From a checkpoint of a small sound classifier.
Model: depths [10], widths [192].
Training: 23200 steps, batches of 128, held-out accuracy 94%.
Rows from block 2, named by matrix and row number. Rows with one number belong to one channel. Each number is 500 + 50 x the weight over its row's rms, rounded and kept within 0 to 999. All counts start at 0. Numbers have three digits each. After the name is the row's rms in percent of the matrix's.
# filt: filter width-3 conv, dilation 4 (model.blocks.2.filt.weight, 192x192x3), inputs 140-159, a 3 kernel for each
# gate: gate width-3 conv, dilation 4 (model.blocks.2.gate.weight, 192x192x3), inputs 140-159, a 3 kernel for each
filt.76 101:557465495585489495508444518426512468511477444499441533565567459504457388499522459529507431501429522586485527535418467416497518427487538522521518553488438422499524493440470390439585
filt.77 099:599483520546423523525490482447540511462509424519590514500445477491667462487459436487508528498457440472531491483606436499604506462478512524467567431483454464460416469566486578503557
filt.78 100:490592583439523498526472502432404431453489545539487625506468404461458488469443536532507471589518529525559477551478453457536471581506488540479482545500557483479404524464523419524543
filt.79 100:554514453497531556533533533496476569446496536496408469549562538493521497578484512490479488490518564583494488436463503533456481459589429589498469535447474530551597481491450535505535
filt.80 098:508496519603542582424537530445552464406449508485511389443603491518514478435474437536477534561542478548484449438531432519459451498555421458512471503505452520427499552551554441517428
filt.81 096:639461545401510464376637501487587571441547561413459583413534538526524404469520473588543519456499580462501408542581417514501464571474515512493527512496515622508474522555502507442524
filt.82 102:490549440455518474478467476594458522484495501578507568559528422639420537468507514478491423514496512545558482461475467495391458461458479479479531427466485530486494453538574492532558
filt.83 098:522440560543512532481391554480479458552353497454474467522455473473546537476498503456571491444500539481475491515525485428554517459480525528504519469557518418555562481510512603494458
filt.84 103:485374489459515635469492442474537418464560577507488485413595532541572431467513517560554454507474525596549456531552511685448481473545601527486502443540516496505506599457582485582477
filt.85 098:488438490507515506597486581518424489529487486494522510506462615554452532446474417517444539490496496472478410423511493500520453514458571570570423553480490506456494518473463457435505
filt.86 097:510452491510446487574478489533505471505535409417483576600544524571500478566590432560470529541504578517454540510518449485559420490472534586502478411468479544611514510480504435479508
filt.87 098:531464524614492578389519480448533463487557528533579437535470464492592500482551441532526557493435532420508398520432540497493463540444514484563527511439551578407439538536446364499471
filt.88 102:363624544541424438513544549618518515523475549429543482609455547373478502437499477494501610365433454476535470555485560456459559525543485555550421536482486514478405495473433420504486
filt.89 102:527535596488478474572464478514456428418564485458506537438533491459532448585459520416489502468469514522545512466506401578550435464484541559491526496530539370477511518502513489566508
filt.90 102:516482413483575543513452497521415566529484492540457534461491481495529458473475482552512431461497536531450538491464568543514534575467508526496562500572459507513580537510477462508648
filt.91 094:558506453447501531495541509544617533496484560459497476495543454459395359411570469429501493528458474464386499567432466478445471532470529503487537555406453455446491485384541449527493
filt.92 096:545544455461546574521483548467474558541596428484550519529513514481605525437488390512496495573473491413475462549456446461583491468456537493480472548420523635533568479484486509460389
filt.93 100:427487565539454512582509627516576470433539386521590548465532464548491418549491459535551486541489561542463546438546495544461421435580482451498415385496470441482469460555462514558420
filt.94 092:447537492499469468463498528558490482432464484470523615427508503506428533547417449558457596464593459487415476466469526425578524502562500525508486522523533560550438510437476507525533
filt.95 101:564446496541495544408444472475441431504448466515564516497495493554585570485573430526513469405498511459482502477556495549505421601463528522507470487449512492583608500617562442462531
filt.96 106:635497408500562586528535512531545613500456475568430444492499522496482434524445570585480433476518483500571537471462445529575415463446524525433495540439468477513507607576431419461522
filt.97 103:511557535464552536473590550481539530505490524452493506574484418521387452532505503516452525487496533559423472616472515520397402485554531465487445496424548495442475461416489391517425
filt.98 101:482496580504503467540499527502457480546465445494514514603487560598433513527487530431507575437521490496563452608413502525524357448489495524545495488614536553460510483426396549545609
filt.99 099:552480507500548463569466399549426485541468606495490566529476515570462453484486557572548519492537467538508564455503483468487653442613471474556545472506372537514582495481495375516483
filt.100 107:543518430536535493529573501482616460533512361541481539581519465467580600503539475477394523454537507542502576505513422495584506475524512516474459449536456512457441447496529411461543
filt.101 100:485559420518480510564510606521446568384610457508460493457530500521456535543482528532498570525519461615542531535469557428433460447513559456472418530367439513464485391552487479602460
filt.102 104:480471476512451543519571441388538533466451440441535534443532489492527480512612461455520431534524503528521460495525419454444515565457487507500474524489456531554527584457522506494491
filt.103 097:453474483600430451555514344524450497504519466536525527529458589405449411337470597470517546497531547494458493572606523497494477529482537473502552501510489412570481489484501549491544
filt.104 099:487487542504490461592617419580511520507565434538472438456592575497436483448678452478442586578396392531502588481491456483581480475530482546553498487416546591492525493430496521531467
filt.105 103:511507386433499463517459508525448520473554522489494471548444451514505565473633564464508586612518572565498419544481473463553435451431444489577458452569553493471486513475445464533516
filt.106 103:427590562567525501440570498599544527535544464540526447484595555554526446531534526452555484522423492455502539483547472549491500558512486443507552452559499485503525536419559587472593
filt.107 106:506501453436547471502482524597526530548585501603486518629546555393456507484445488470472552524507513386503437612473484402440416485572397480556509497518528474545555519442505573511488
filt.108 099:530498467510515529534528426466463531496390557521483566491476468453461488566518476459492437493569521498526524455537542524550457535516490525459491482496432439591433523535545503500510
filt.109 096:556491518479515365523502653471464499570480557543518557534547564558433518397499507497522511548512437515482466482528530477470560455488423483521507572486613492526466556522475416518500
filt.110 099:512553525527580444312554535489451510355457481502526475561475453464444550496472485513492477515497537489482531636450483653537512630548524447575500506506493484506534537429460522445491
filt.111 096:457462461500553557461476541512541456517530424547582547499568468406462460502471484472517524452522529536473503599534546488521573516407503550528499490546415510530494476538543586465441
filt.112 097:444492494592605500507546500504555430480470460491456499498490479419551461487571529453465477451555564544416509515547454596423456444530552554476527507523418437532596528561596600436460
filt.113 095:554558540525477458535610554548458488480456553538607523547431610455485547543545503432451477522446458485566443550525608525518495559472449454547408558464483402463489572593487522471550
filt.114 102:555482617519564554534519455582500406487492568490554531500553511572498489530426495512512447552529565441488479570487525499505541535484537519516427466496511561450491439461511402440535
filt.115 097:506453474554498570569444542491498481514503552542472516509492563557438544498338434535495440430545445465474515535541537543539526414558427525529503595501487473545483540501500519568511
filt.116 098:508469464509514508511451504632457525473480480439527510553536417530571538584591467419444451528517443406489576434488434487561510472473462524562551546504501521474538520504578530477527
filt.117 101:457442418461508496430525533465524441430564503443501486505542514654479537533584458607471500468474524506409451573502581542514517565522418471588509446614621560461472476505453506578466
filt.118 102:499585493454539526558527561490515478452563493503499523458497448556439468572423404568488499457450424594406467492510532507498535534557473526559483463540483490442507454475501415527557
filt.119 098:383484569466494485478536542655578470496500525437474558495469503464540526594473477487510501477575514517573515462495534416576457444507464539464541506538568498626570448573465524497483
filt.120 095:460524446463503500411472539486505509479546483485436445466542447589448507593464521484473555516524490531591514623489484509502405573472456491550536428457522481419407411543480498503485
filt.121 104:466685427532460567411470469454457488512428482486469457574467453572528598462503524419593493522547564486437535471524480508493553463507467450541450498476580496510503513452530492501508
filt.122 106:529544568512502498460444438424570453465539538570490467528506488485439510432481504514495543566440464483447599531516482492435602513558520528541496582504487456449470479499551597579494
filt.123 104:423435532441499486489504493568467495509464496486519463454511450448508563560491440454487532492400555524567505457466493492527560515466502609521532471486464397427582496513424616457544
filt.124 097:482509538507558502561450520399565517534506548512518524494418595439443470441505524495483523544468432494402505601616562547537630433462509500463497497500457490553511524513462550476470
filt.125 100:483463541421539458480603398570408390606544415522551564441499480573511466538481496456463504434438536514489545555473528474459392559469550469458478466509480532423485510483481504499463
filt.126 101:519431577497476530469561421352575538428491489488430452521464455463560381510406468404490498498534438534560520581471446694635423491522565546507525472481493611586446522576580542453498
filt.127 104:535504456545487460439572543517441556552473472546504485549494466556524452500475511455566515545440504482515464549427504552418581487471413516503428470480425568455507532462508459450558
filt.128 098:587577434497465518476430498406314577543517423481429537586551453578546414470451530521518484563487435493592545510570519550498447522506483524552573446533427482461552516472525551518429
filt.129 107:494517575529450518415646487544579521519462537470591477460499471454539476444520501552472621493454517536590487565539545497524496475406546529517530416526531550456524454425510388536445
filt.130 097:506457519499508587471495461492589495494468501453538526539515422349519521540471486529534541468557438471512461457380570414512519518521541555494495444564507496503461525497419457578412
filt.131 098:562481534539524529509485584512497489491413431556490477593498550442485505507463476450568507561495371445418486475581487543476483452494526586581530560505495476526449533593528564551485
filt.132 099:506487472423426483592531557591479499503496507546528586476519508511417469504510429526485421515424446433531526497536444458493495484530503449507547540451500462488468579404471558478515
filt.133 102:602428516543568479580442552476542448511573496472524514529579560497527569406491470515470531478474495454530493459478505429522468391567453414543519505514556422466616457498526558586438
filt.134 098:551499491508492497487487496390545493533489522544514489514510508600534487519399547401525509517383544372394534486474461578517438463513480550537568483509434502531470496488498462483463
filt.135 099:460544544485374532562506592514581496390499504442528442444530485581451453531490483572512539515437462468557522454574452567650556498577450455553441551486457497475475452498454515577406
filt.136 094:536489472453440528569518538443591505461537493557499592587465543477578480473533512415528560496381538511491563617510475571521562444461556478620537438440538487548493529506485534550482
filt.137 105:546397553539528452523521517420493511556455442561521510533553523455460398442533466480497525494441558505489508427446475561576510547479489488573500474561443500460497529482464459475557
filt.138 097:603394517541541502456537488507526481543527544399439501469517584409464576556545491465444515516429475543553577476461546434512464531499483521490511508440490480541558490480523373577435
filt.139 099:542556528541490464545511470647551556437537501542446550555473606470546531545553470417511460438557532527435488561490536503485452546465530492485524419608523547524485548459454471351535
filt.140 098:528432513552464471442494510530473526564550497545525488515470531599594581575448411463532492549610478499506454436578400500423472420525418458482486470475509508535438483510445450440520
filt.141 104:483387426542522520416539497585544499427574494500534515434467538509429434445484396539485470544576449521481539540441472537371563539472490488424511591576550447456436521516497594503572
filt.142 101:516519479510515464592582539559476502472419572519521499472423564571441522493536599558583438532571507471459466515498490467516523538585524525536518514500475469486557533523495497462470
filt.143 099:386442590533527521527411539595548437505499618593524482482436465549585481525513498482574507509464485485475438491469512551490469463441496421444515424498514490497554451472455599530461
filt.144 103:528520499467551538555540486525460473452449425514489507540518554505502514443550466546456565578522433533502517470454491484393427475486505498440499521558588464518518516526506543483560
filt.145 100:501465517529432495524444591592519429440445441453532516577552473517533497499490548498560465495477567481439501552588462492491403509519515469496414592460508486519563499563498385494492
filt.146 105:484458372514449434540566448482520589448617605581543439541491511492485583523537484519523556513473382461514479522399469499469482458517468554527411424562471552515470501515508495570561
filt.147 098:449450553532415510331594511571496444492450501451533526432538523552517443499500494471478455426549521520433520581495441508475504504508549508386452554565524495554543436514485481505495
filt.148 095:512617511543552507464433536477440455552613567550451463517481540483431401434473463470425501482583498494427531513405431506567402475438451525585432502523542447483428508528518523508474
filt.149 099:556511457474486479450546440602627511458544506548496407488445550603503533431432475630572524524512419552398452533431521542498561505489460497566518482476534517568544417484439398507556
filt.150 102:547454548485483492450527537471483483476512520491452461525581530594458521459424560577501467435522473529482415537469571581442438446490529537460481523514515383484470548444532501536556
filt.151 105:500506441506524450392502508449530505409613494564508567492563491487495524456475529531539463508506370533412524580492501447437601545402478516488523503541559457570499502380459576551574
filt.152 102:437498486465453513393576613499550484548491528468504449533544484480494418520464459429551475533579542487530491527541478526512555430502501436514559476413551453514396460496531459499516
filt.153 101:472412556503567480473438400511463491458372476501536570501457593483501501542594561503463445556471509460542493474466538503532463490456531511487490491516485584521563506514441517511544
filt.154 097:573451451566401492510397478371578580476533478415545492418465480416536593405523550490481498563434441418480457406487553357513585466453453476463528550531445492544464491519495473495532
filt.155 102:492573436445534490410558562602479587450558471517340454459433494536479535536526554522542444471551497556471474527486518589454461529470475457510534433573551490470532458501523550437481
filt.156 095:464440488616491620528454512488473454526514466451433464510536527549476453524528430406510552506509555556543438371479504430571455445490453481560455534541506406543471486527485543529541
filt.157 095:498481489536535584454471553480542413505620545488487493472530468450430541465550482564528489461500495513453496421483462549423497562497480450500497508564513402456547506462561536538418
filt.158 101:444513379555539445547513538500524510473456526438514547473480541471476631455494565474496448534490508500435472463549551373467589487547489486505470506412541464496496450475423541514576
filt.159 093:427445457455552532529541438413402514440455439478546471467410590478515480482541493563577427507553482467474420506543455463471499498509468491456542537529513509521542446562454522450479
filt.160 100:504478442566481493522541495380454516508503560471513539504473608552503444566478485444411468458549450541455536543561457545546462425488512450409475500558463539542523537535522457446552
filt.161 101:440447429480469565458585511500485467399555464535485506507580504475589567583449486565469378513518547507491481522506540522445389551486586517540472542552441456528527492481463508553494
filt.162 107:446561505502431478580436507507522513403563464499424438582401421493559485513506477514584523568386525486436504567538516458461515484536532490470432490458451530410501520536453531433438
filt.163 101:476493427469531505584472418495449442507462567596495496606537491588507527608485514535515427525493458405478469590447575551549522478506414564463484567478509462474505485480494555499472
filt.164 099:568447544540453454514524496472468430491435475425484566526526585517519441421438480531588545458508422521419340449492479561587629527520486492487498514621559504514489518504478535488557
filt.165 096:452526533475462522506432458498590492503510464578542613495464430530524527547512432432468557504406435536484559529499519560520553512476518508440464515413405407526593504576512594538469
filt.166 103:478490543428596584524515474503459475484461476524493473502435542570523435535473514519482435519544403437486486414500503459509461487371500521472588495542638532377407525496451502569382
filt.167 102:585526543464580534522559509470539545374472488476509494527536536483564481484506517572471452546570477543493542551416409506516422525544479464446522469487497539559491494541517519419475
filt.168 102:491600495488418413545519489492444471488512503566565583547470514597511457468500520492564453561544519535455493496395482583431512464520523448577495564530574486543491440513459500491587
filt.169 105:516475513459500555570376522555482494552560522479564455559484503474578580449515486511425467476529477418452507529509483455603509543527446493495495515444571533485547432488534526533477
filt.170 095:515515541489494503569411528529436531529512423551528581474541517501526473539564486420514574432591506503550458432471452527506513500483468521447437520457469526525558467490481532442513
filt.171 105:360566471492515497526435545574543493511555492598438522494504503491474558514504546465525431524513524484436529482393482603434465513539520336442445566532447424514557470547419544531411
filt.172 098:576608515532445480499507595524531534604510404585530528577492471467562560415458457482482426460433503508505474527457518563439508515542440526516475491540541518423459522532481450412427
filt.173 104:541446388525516502451510595524495497430543456451507542456568526407559499489436442543496455466500511476504525633513538398605532493447511507540488556498572535582537552584491546507458
filt.174 100:495508466506600541440398450517454482477446522589466596545484515483505411436513511456488438485545411466451435501451481569536485456539441475425614474483360481557501512489500491414473
filt.175 098:475444470554493464524414462539573547497506466591538564511529421560592486464523517462505432563502510480533550475574633515500530513527558507506431490541438522540478436381528522423554
filt.176 105:414537539465533424530540494572513527528554504529503517527447504541468458535519538545480497445443516478464449560368458490481566498400417493498483486476435460413594543528490505496500
filt.177 093:563409574491512433584455559463480375434468480452529468468493459625518429578503421588489498507472480486490436542409507544477368445537554478538445639439588474517486554528513364610524
filt.178 100:492407504498344525442452476426590494480487542476482484531535562371526422438441516454566498483422494454435486441539501511500557593496476466472506506456477546544510514474478512470464
gate.76 100:517508481510555505493480486533575498462503455425502477468531471427552578531485507532457582531442444469468507443528522358551450601585560465540484509440567535465487444475477362481506
gate.77 097:441500532496517465483448423405395489473478580455510452475519526537436543565496542421438490537583487582466457535544520441522543533515461521532511511531505488492504485498528533609464
gate.78 095:530582476525532440444403447491494548485556488518495476462485451525525505461522544463479488451477473526460502514555492578512538497478490551415556514536463539633502481483534616428554
gate.79 099:506621519424505482510511513521481604443488460517481585480523570550494460443435517513512509510584414526489463545428415531454442515508516481563514570412466521544494477585398515505550
gate.80 095:437410466598570512515500617454590438490522598448353521487516487600455481460526596444538485445437510465553555497469453465589503512479506574494467556464505503505579504492450510452483
gate.81 102:486462440510502511504516522458522538519506507452449540499505528529526501496552512492485535527614519454549559437515440465507476444470434526512493507464554508510401479528485471410556
gate.82 098:439488617495585500482501514493464527470500453511530442452478555522433411512500525534503493489490517570556555466461508449469495486453495533569490510472549508542524512508412400511509
gate.83 102:409562450481532516551463491474518506426568406495424532541519535492437481605561478452467511483516464493521502484445531637533432536514539519583460530515493518383442500436463523475487
gate.84 101:467531498434463442524441444443501507592464442545504542505497495394472543431465435446482470547495453463467526489418463453534520426567579375446459473590547506431522509514577502521529
gate.85 100:539515590420505476430513431489502572503492481645466526538461415407590507500508532546517550545616525500484476533484509517530508450428429520373502425552545511507538437438496531503487
gate.86 099:449554443522527516510484442507383452367481508552465452466464501470495526584426461509415590528486544581479441586482504551477542621503550521462463489523518519453503524511516423460506
gate.87 098:454580451476539437528479492514471525392528569521397550482558500462487454569510596532501611412518475379530484614557494487585495529441488521482477558520439517597469463485457587470530
gate.88 098:505416524558457510417558526482555470497507517433459581420519581504541470522463401465505437529481479479533377593554531510556492517543491483487571536550498537453528468503603504552506
gate.89 094:688532488542450531557540548417646570505566577572524500568494572382375554493601412527454468593525537495509560545577490540433501481506570546531492455547523559581539542512520436585464
gate.90 099:515492496496446440448559464577477559440465528576484507480449431470543546533455462466501483428459478497395469565397544461434419577426490540491489454447453516583441499513526484518506
gate.91 099:522446415484492599446490609462594557483506414484520506492448458483490497417435447509526483479505507507538505516426341481399497585568546521515446486499525526450539524584501453373524
gate.92 101:521517440468525510546597538502497426583447430473417527475524486432559589533458484492466441421468460501539464509441524558492521498568505545527441434478482492515544485549551473511519
gate.93 098:444465478546557508509407520498550572512429489518450599564458404583479443468435553485525529580556509528531487496444432511548528489560499508489488409438453455513635547477590511479524
gate.94 092:488541531565475530550512501475394603443403490501537567466392525484624529449539547498576578574545467414510498471434426445505508502471475608538506506427475553549528545571537571572529
gate.95 100:494477482401542445461491542352460472437528577473499542500558555437481434540580449524513583605466512570492528438487566438479497525529508500525538556545557488512469508553561415519527
gate.96 100:512468508500459527387430514514580535495463443480579566507481403475521480539479572453504533504523456567493450486463455558568490488438528414475563504458512510421451439462523519471534
gate.97 094:535602482546533508472364570422410474489466491505506451563503466512511474541523502532571536540507490526501641483521522605512463440536551533541612457487456498468481514488485574459492
gate.98 095:545427520474517512574537440576570421524507470533509435572510461566539512529465535497559553478443509553608540558525518510487467460506490556564531558490531571504580516515547478425487
gate.99 098:438547550445572471429417513524449477502487477564544579516419520414501501534435494521509525496456577503413512544575498480401532529537486507560510399577488478490548469489441558606428
gate.100 097:511580524535443452580577450501580497536569562430510526495553457462481462553488512546539508502535465517550548666535500418561537523554622529460551475565479495459557521401464431533486
gate.101 100:453504580460369483479448438450529434569536557476602493570498570365555457476628455419501561563476580471536545522586524478529557449417475495417532520596439574437472481502539632475528
gate.102 098:482465513486523533597496526548603420533673589452511517462496467472596527512558483491497573563508486540519408424455498501542533487558467493492483441459570460505467515428474540451421
gate.103 102:516520528564421463412573445573509587483524427548512547531548470467574488473574504495517494507525480483560500475546529495425497521526500525522507541506386455481476473514398523566500
gate.104 098:398529507420417451526377509599446507376474528591488530506449560507432465651478446476518469507563522517451575466499467588456545537477512587541523519542473580538444518481422593535526
gate.105 098:471471530455499438476456518531565488455498462536523490493418532482447537502517565527518504482476458529486614561586492451526540565539460433511558424497556469476437449490528513494507
gate.106 098:545421575516474477582508525543587527444543591453564493508521494460578457520492434530415512503504474497427434542477517553537469423440552536590508571461566546482460446521537410594534
gate.107 097:499529454504535508602534539591471562517396465524409583484459414581482543526500533466600511498537535508601486516459558500409366473481505452471416563534417551599456554536535389458509
gate.108 098:555440449468418509439468437489454546547578503463445444328526509448548448511422552501523511478503458422471502574345531511459515513415392509594462491406499585547458558495508466558579
gate.109 103:529481371595507437462530507379475535417440405523447485452531497465590518515505464401536551573434471487510529583429531517505618516452504514553590577425530529527436525445494456366468
gate.110 098:542485458505502505526469476481476476537531504457516567543466548417523554466572437462498501451486521490464412530471505567479539493467511577506494384557505531466566507555472559481496
gate.111 103:568537495538439450541509496485473509492437609486469535455562529594585466613523470497530487424534497380462487587479470511573472477470494497462575523459432566516538449428418518465527
gate.112 095:539545435477528496431536544462509487504535506485484469490508503618456492581450572528525487516447547494523489618537517613545466583479492535577589507446559485489502509456559599507518
gate.113 101:457505533521486497431484488423518474495497597472526477483510519536453606562552470459458520462513400442511599548451541533425471502472500515501509482493405569481456480512522495495513
gate.114 106:569537380455463446462505481453380566550506541526489560528485503518449579446487567535520497534504460469437445450536545533548596519430492454435541467575493568430469500518564495406602
gate.115 102:453478502513494511426479506483465529597519476533474482541523588391450503437453547571458532489459479508457502442498576515517542553565390526528559535430505535547527520480511454595516
gate.116 101:428374419463577507524505508554534522544455575520493557522434564478505575497469583509448465462515528458531447445477547421436451494430471432372480398497502521584570480517485604516372
gate.117 099:559503432449374462614499487559597466420559581487545451438502445600532388498529439517506528431419415495503599523560525619520465556505479499492543562454388538534454519522427497487521
gate.118 096:482552521535448551433531487412560493470491556495564447483490423500525442463546446478513619616456561468559511498564406566514471545525566549562540432427517510427506516485519415401449
gate.119 100:542518604477480546502525480445492431540531362492469576526487463521411487530543414531503501515447563527470480511494574452458490562486503567579576566486462605386487486470582492539430
gate.120 103:437533551483547488569471522606428461607459531535511467638528493554485543506518416433426516458516517547561469526439483484523462569489401448548492463478476445544475447470505517538433
gate.121 101:574513641518507425526464522354441396498489491480444505504451419512542548553563447513445483580579612479453532605510524512514547478558520547481515498482480457531491483489514447553399
gate.122 103:580501575487477494495505542511494570631502447434512510448513498615504558550576430469477554448531516395540510440448531499575542425485502495462603466553521560502406478593566480525491
gate.123 099:644501454411539567468505419499517464555428559528504490609547421417524489567505560522509480549471529461440434491522524550458488496543482444471545474519519543437572396444474475474502
gate.124 097:497474466479525541520508468564436518392469463590492472515513540496478473482440498580442443458574366495539475510403455429526468607561422513425533538472559522510506534515441455437522
gate.125 104:523484471582571498480434618499460461483497545472477557538460474596520487541549494552471493422453455447513482537425515410440534478505451466478550545532532424500520423489462467556458
gate.126 100:522459567529466432550506468465495484486551444485530533395498594454438508547533467504481501498531525475501511485593541454597559453556524542525461536475432462458537473456459437527483
gate.127 105:526472580509548547520428455454456528412485514543475492532446532467513442502515445461522512536526573534580438536456579655570510540492561459441500518529488498531443527529464447418515
gate.128 104:474498559467472521413410529507543371472562517531602501490583508468508426549558519541477489461415508439538460533499460510512408406528532517549398528489510550484488519471485451546484
gate.129 101:587520552503568464525517469399589431504522500525410556493534381518575542477570553446503548535488516506572513628488509556526536550556574511500556586572501436492548544486520449550529
gate.130 100:586492465545445525502434408558510537498491425476490522490480495448467558469548504510539494494371463478506614513516485466510514608441555505487529506520580539479475458471482546478532
gate.131 100:480580510577587471550493507444456561414521497539479566511513515484495538491438397412509501528520409469462521428537615387645505511533513475478496494490600466521478499519443455480386
gate.132 104:483479465471506508499481458432485500519458446403460521542501440571518547502502625540495444493527477507546545435460491538456397497475493477474472506672544624513502566552542533462406
gate.133 100:439514474399462502369480533444520515455545473493526559497462463470513539533515497578517585453513615558475514478475472439505515512437506432563518587496469499536452542522435458512481
gate.134 100:510541483492471478480422534528455481451474425562545471439475415550556553550490554445525547463464518556398595496463597521478583490494534464502420545513529489517544561525498529526454
gate.135 097:541442464533425512481517538431537424551454516484532531442486438526524555409490529460493516544550577471456444473521474514551558463472376427456531453491471497439461544473480484505577
gate.136 102:512543426549506456473457585431524564476522502461589606466463578526378554477473501536489487498528358522471518569476545458562497471558513508524509581509469444574506555487424419480497
gate.137 097:544532527484490566458535462471487548452506602396490480346450472563466528541453508495499438498441491484481476563460627580527504423453553457471526509460496660565607496475464560459454
gate.138 097:535503375563464458494478451554528524526505515539458506573441567453544451506595452484509502545459498445572499449484545425516506464494568494470538552467524510521533497467459532472459
gate.139 103:508424449509416520463377551506434522572453495469515515595462516641401512501478449531513536506579448566533466429393507547435576519519498515404506490498490472566471538505515438463514
gate.140 098:562558480471463475534491499513550602451485469476453453552578528392534565465488543473512532464512424530507555528478482532409534497499511627548564475448489533540556591524542502460446
gate.141 103:420501549477604542454509399589445432413576489483535503473520525431573452473546498522541438494468517497421463555494561562615564491513502430452471525499479530492484399512507525550437
gate.142 106:576416542519473532539409405393510449568518489452535550487495568476546438458530482492600489585508542539494544488496480431523542621530477461456480460463443490522415480557508470495481
gate.143 106:467468433545542349459470525569498512534504504497546604543422576423422582442488585615482447528505512493423463547479558494508594568423461507386494517440479420544516478540526486535528
gate.144 099:483489565516508497570553533555623600506556442517503535502543526462473570445434445482515528449484530445545496480496414513529468485514482499482548498488404457539516468550514544436474
gate.145 099:537438456521513522553498396509391451600455579501502499494646516565507459548585513505498558469472580469610481493381505488514462519478522531574590553637474438498571487500503481439508
gate.146 105:604417458509436562587549458487508502498503607453479556505554564548589449556473561459503511465491478537571452410525466424570564481526488524465517439444550419448454487445471564461445
gate.147 102:566526499506504548525512530479566526478538502521546506462480522454486510507432429459467585511561449444431441417492447478457440494584508557488484442466518512532460498496437489589482
gate.148 104:467595532511451490429539523435439542466445557499445486457459428502510416519425498600567500460543559504472421400500462536446445481503483490518470541443498505509562539464445474512514
gate.149 103:534550604477466464527527566398389559502480531477551549498550490568559484577529438367468602482549512589570519512473479571548501454504521514542463394461499530436469442419442443520534
gate.150 104:545556432470496521551542505503525531533491375541525569540461517456492530498599632488512543459579589448409557442505451455507496423438410496567595453515371561524546481480510492563532
gate.151 097:522505459560475540433486580467381470538422457548521429514397452496494540463516389496522606480480427487520444487518403540638463452522480463482416438513442452476540495464524467519472
gate.152 098:479452531556415515441544480499660431395537410518585518472502484549484518391523535526440432436428441562506516490666553533449567487515546414471500444424542477518477457511486515500511
gate.153 101:463554592524516583485434484426503495498464628500521480520447586472599437510553493549559590503530492480466482443574340518584516490567525525585499500491472525556485508552513475521446
gate.154 104:471443525551529487464488419453438401534525535442525529562525480540517531478500551513459573504576472499468533523529541422463473460448513507461449457464450486414536512431580401527593
gate.155 098:476653514539539449511454519529440471423491501518413469532440483423457521477440493518499526516455435478458534443556487406521504509470557473463538513550536519531445447453441548499468
gate.156 102:530495538485558471546480457507361508530483503451455471368516558548375548508492572475492506460539530405493452518515537504457557469557502549536538545575421483526532508475512595526493
gate.157 097:536494470528495457468487523432515483444560531593526518429419536475537501549451546505551501528506498508572571480507503468433480424398429467508566531480481416494382501518514563481495
gate.158 105:414609527508565444463455576625401513508475413475457451559511522460526543422565530464429507542534564478451496512519539419570430490533603491513511451546474535497438463467505553539483
gate.159 102:510415519532433462626464613428540474489469546431490483489535497624430488614441506543518498472489482456490514511444482540518458377510510505519503504476542517567469533576535445527465
gate.160 095:568555505509450509629462475439563395505449570530584498513545447397442490438498435514494492510482452456464506346542512509469598566533435488487552598554498521426487386490519508473521
gate.161 096:525466621529486424472482377459525516516443576443423511432487492412479521525408466457582469620511526476454547409482516525504523515475580427498492534503512473497479452438544466408538
gate.162 101:383502504537436458512497382505436501470522555523455509556523434404520504608512509443518533536483491588475481559523500513544512581525605531542531474620451441519445528478499528511565
gate.163 100:607542464482467568569473539458583493469447419464511468457525495501508566474514510421517490564510407383421483445477465473392591533597532479466491492466429458503462500501516480531508
gate.164 100:464572435514498455480576530496536467471536462492511475479577456461448411501522510465472410486404513499541536453582453506643455520542533447504538459402534482511508489453492478520649
gate.165 102:489487479523487449484404530380513482460425581555499550481539529437471423507474552472501433523482469618526495477483490533535565437505511537483507501476575416496501445422490566461516
gate.166 098:537523495530448454492440523488438453505559502454512507479410550449496470419501523519503541503451461508506619524520513467524532508476395567582515553442492468527540599472535553600485
gate.167 101:547467422470584424361445506408469562492471479499472507588437486455386461464468444530513563426556506498483490527377503476572476557425380575437509537533560542550471512555579423550452
gate.168 099:524555433567441558514474497435485523526472472434398484509445463527547525497459599441535485461566418542502504521505525423490511420492625555525614556491556545567493640608521520447535
gate.169 102:577425576593516491498635501439567440551508432499505567538488466448599514564522526463510522444572484451465536445439547502467493443443562456473439437462590499555443541466535456484488
gate.170 103:592502526527470453426543525508519534459476596594611497487449511527509452550448510557541479517484523485529499498513392542525451449484513459516484507408504491552377493552518448490522
gate.171 099:521491500406641543447490406556517456473484538513496451514477439577517442562446565562472487476477511475510490553457433506485518561558514471479520541453448553502504521529457492542495
gate.172 102:428444533467486548410492536538523542420459470512478511579558523484446407536471525510545489519501510474509560568523447471523448442452502415503535534512555442487456554438489435520523
gate.173 099:560570454479464475469465517430499603451428405449570547578533563453517589459524609612542504413491545441474529523541557410503480505481449497487471421452463583550428471470482528567497
gate.174 105:411537421423547524607489454555558490511507520498411517519535577542465377594522538475566483564437514506521585457529426551478584574532552480494483446526504535464458543547497474421551
gate.175 101:543471493423454545487575540589513495578441465506443507505589519625655581520571556542549538550536525495535533576535517495468519509547491444486524521529549523424488509497549557496554
gate.176 102:436633515458407501483466420457371468511450459494570421622507402462455487400542522504418507478516461508519526426469504325558636503453432539603545484502489493498532510524513482545454
gate.177 097:520533500499498481487555452490485578586469469455482475501502469500453558440546505570505530452535537486545487404579507416533516486499470587535501477479566432564474475455542526362467
gate.178 101:527559592533572456550516539564503442457453504481547504508499610462480434585406418514519530524516456475409468570536446543496531453505481589515540584446508453426445483509467470433530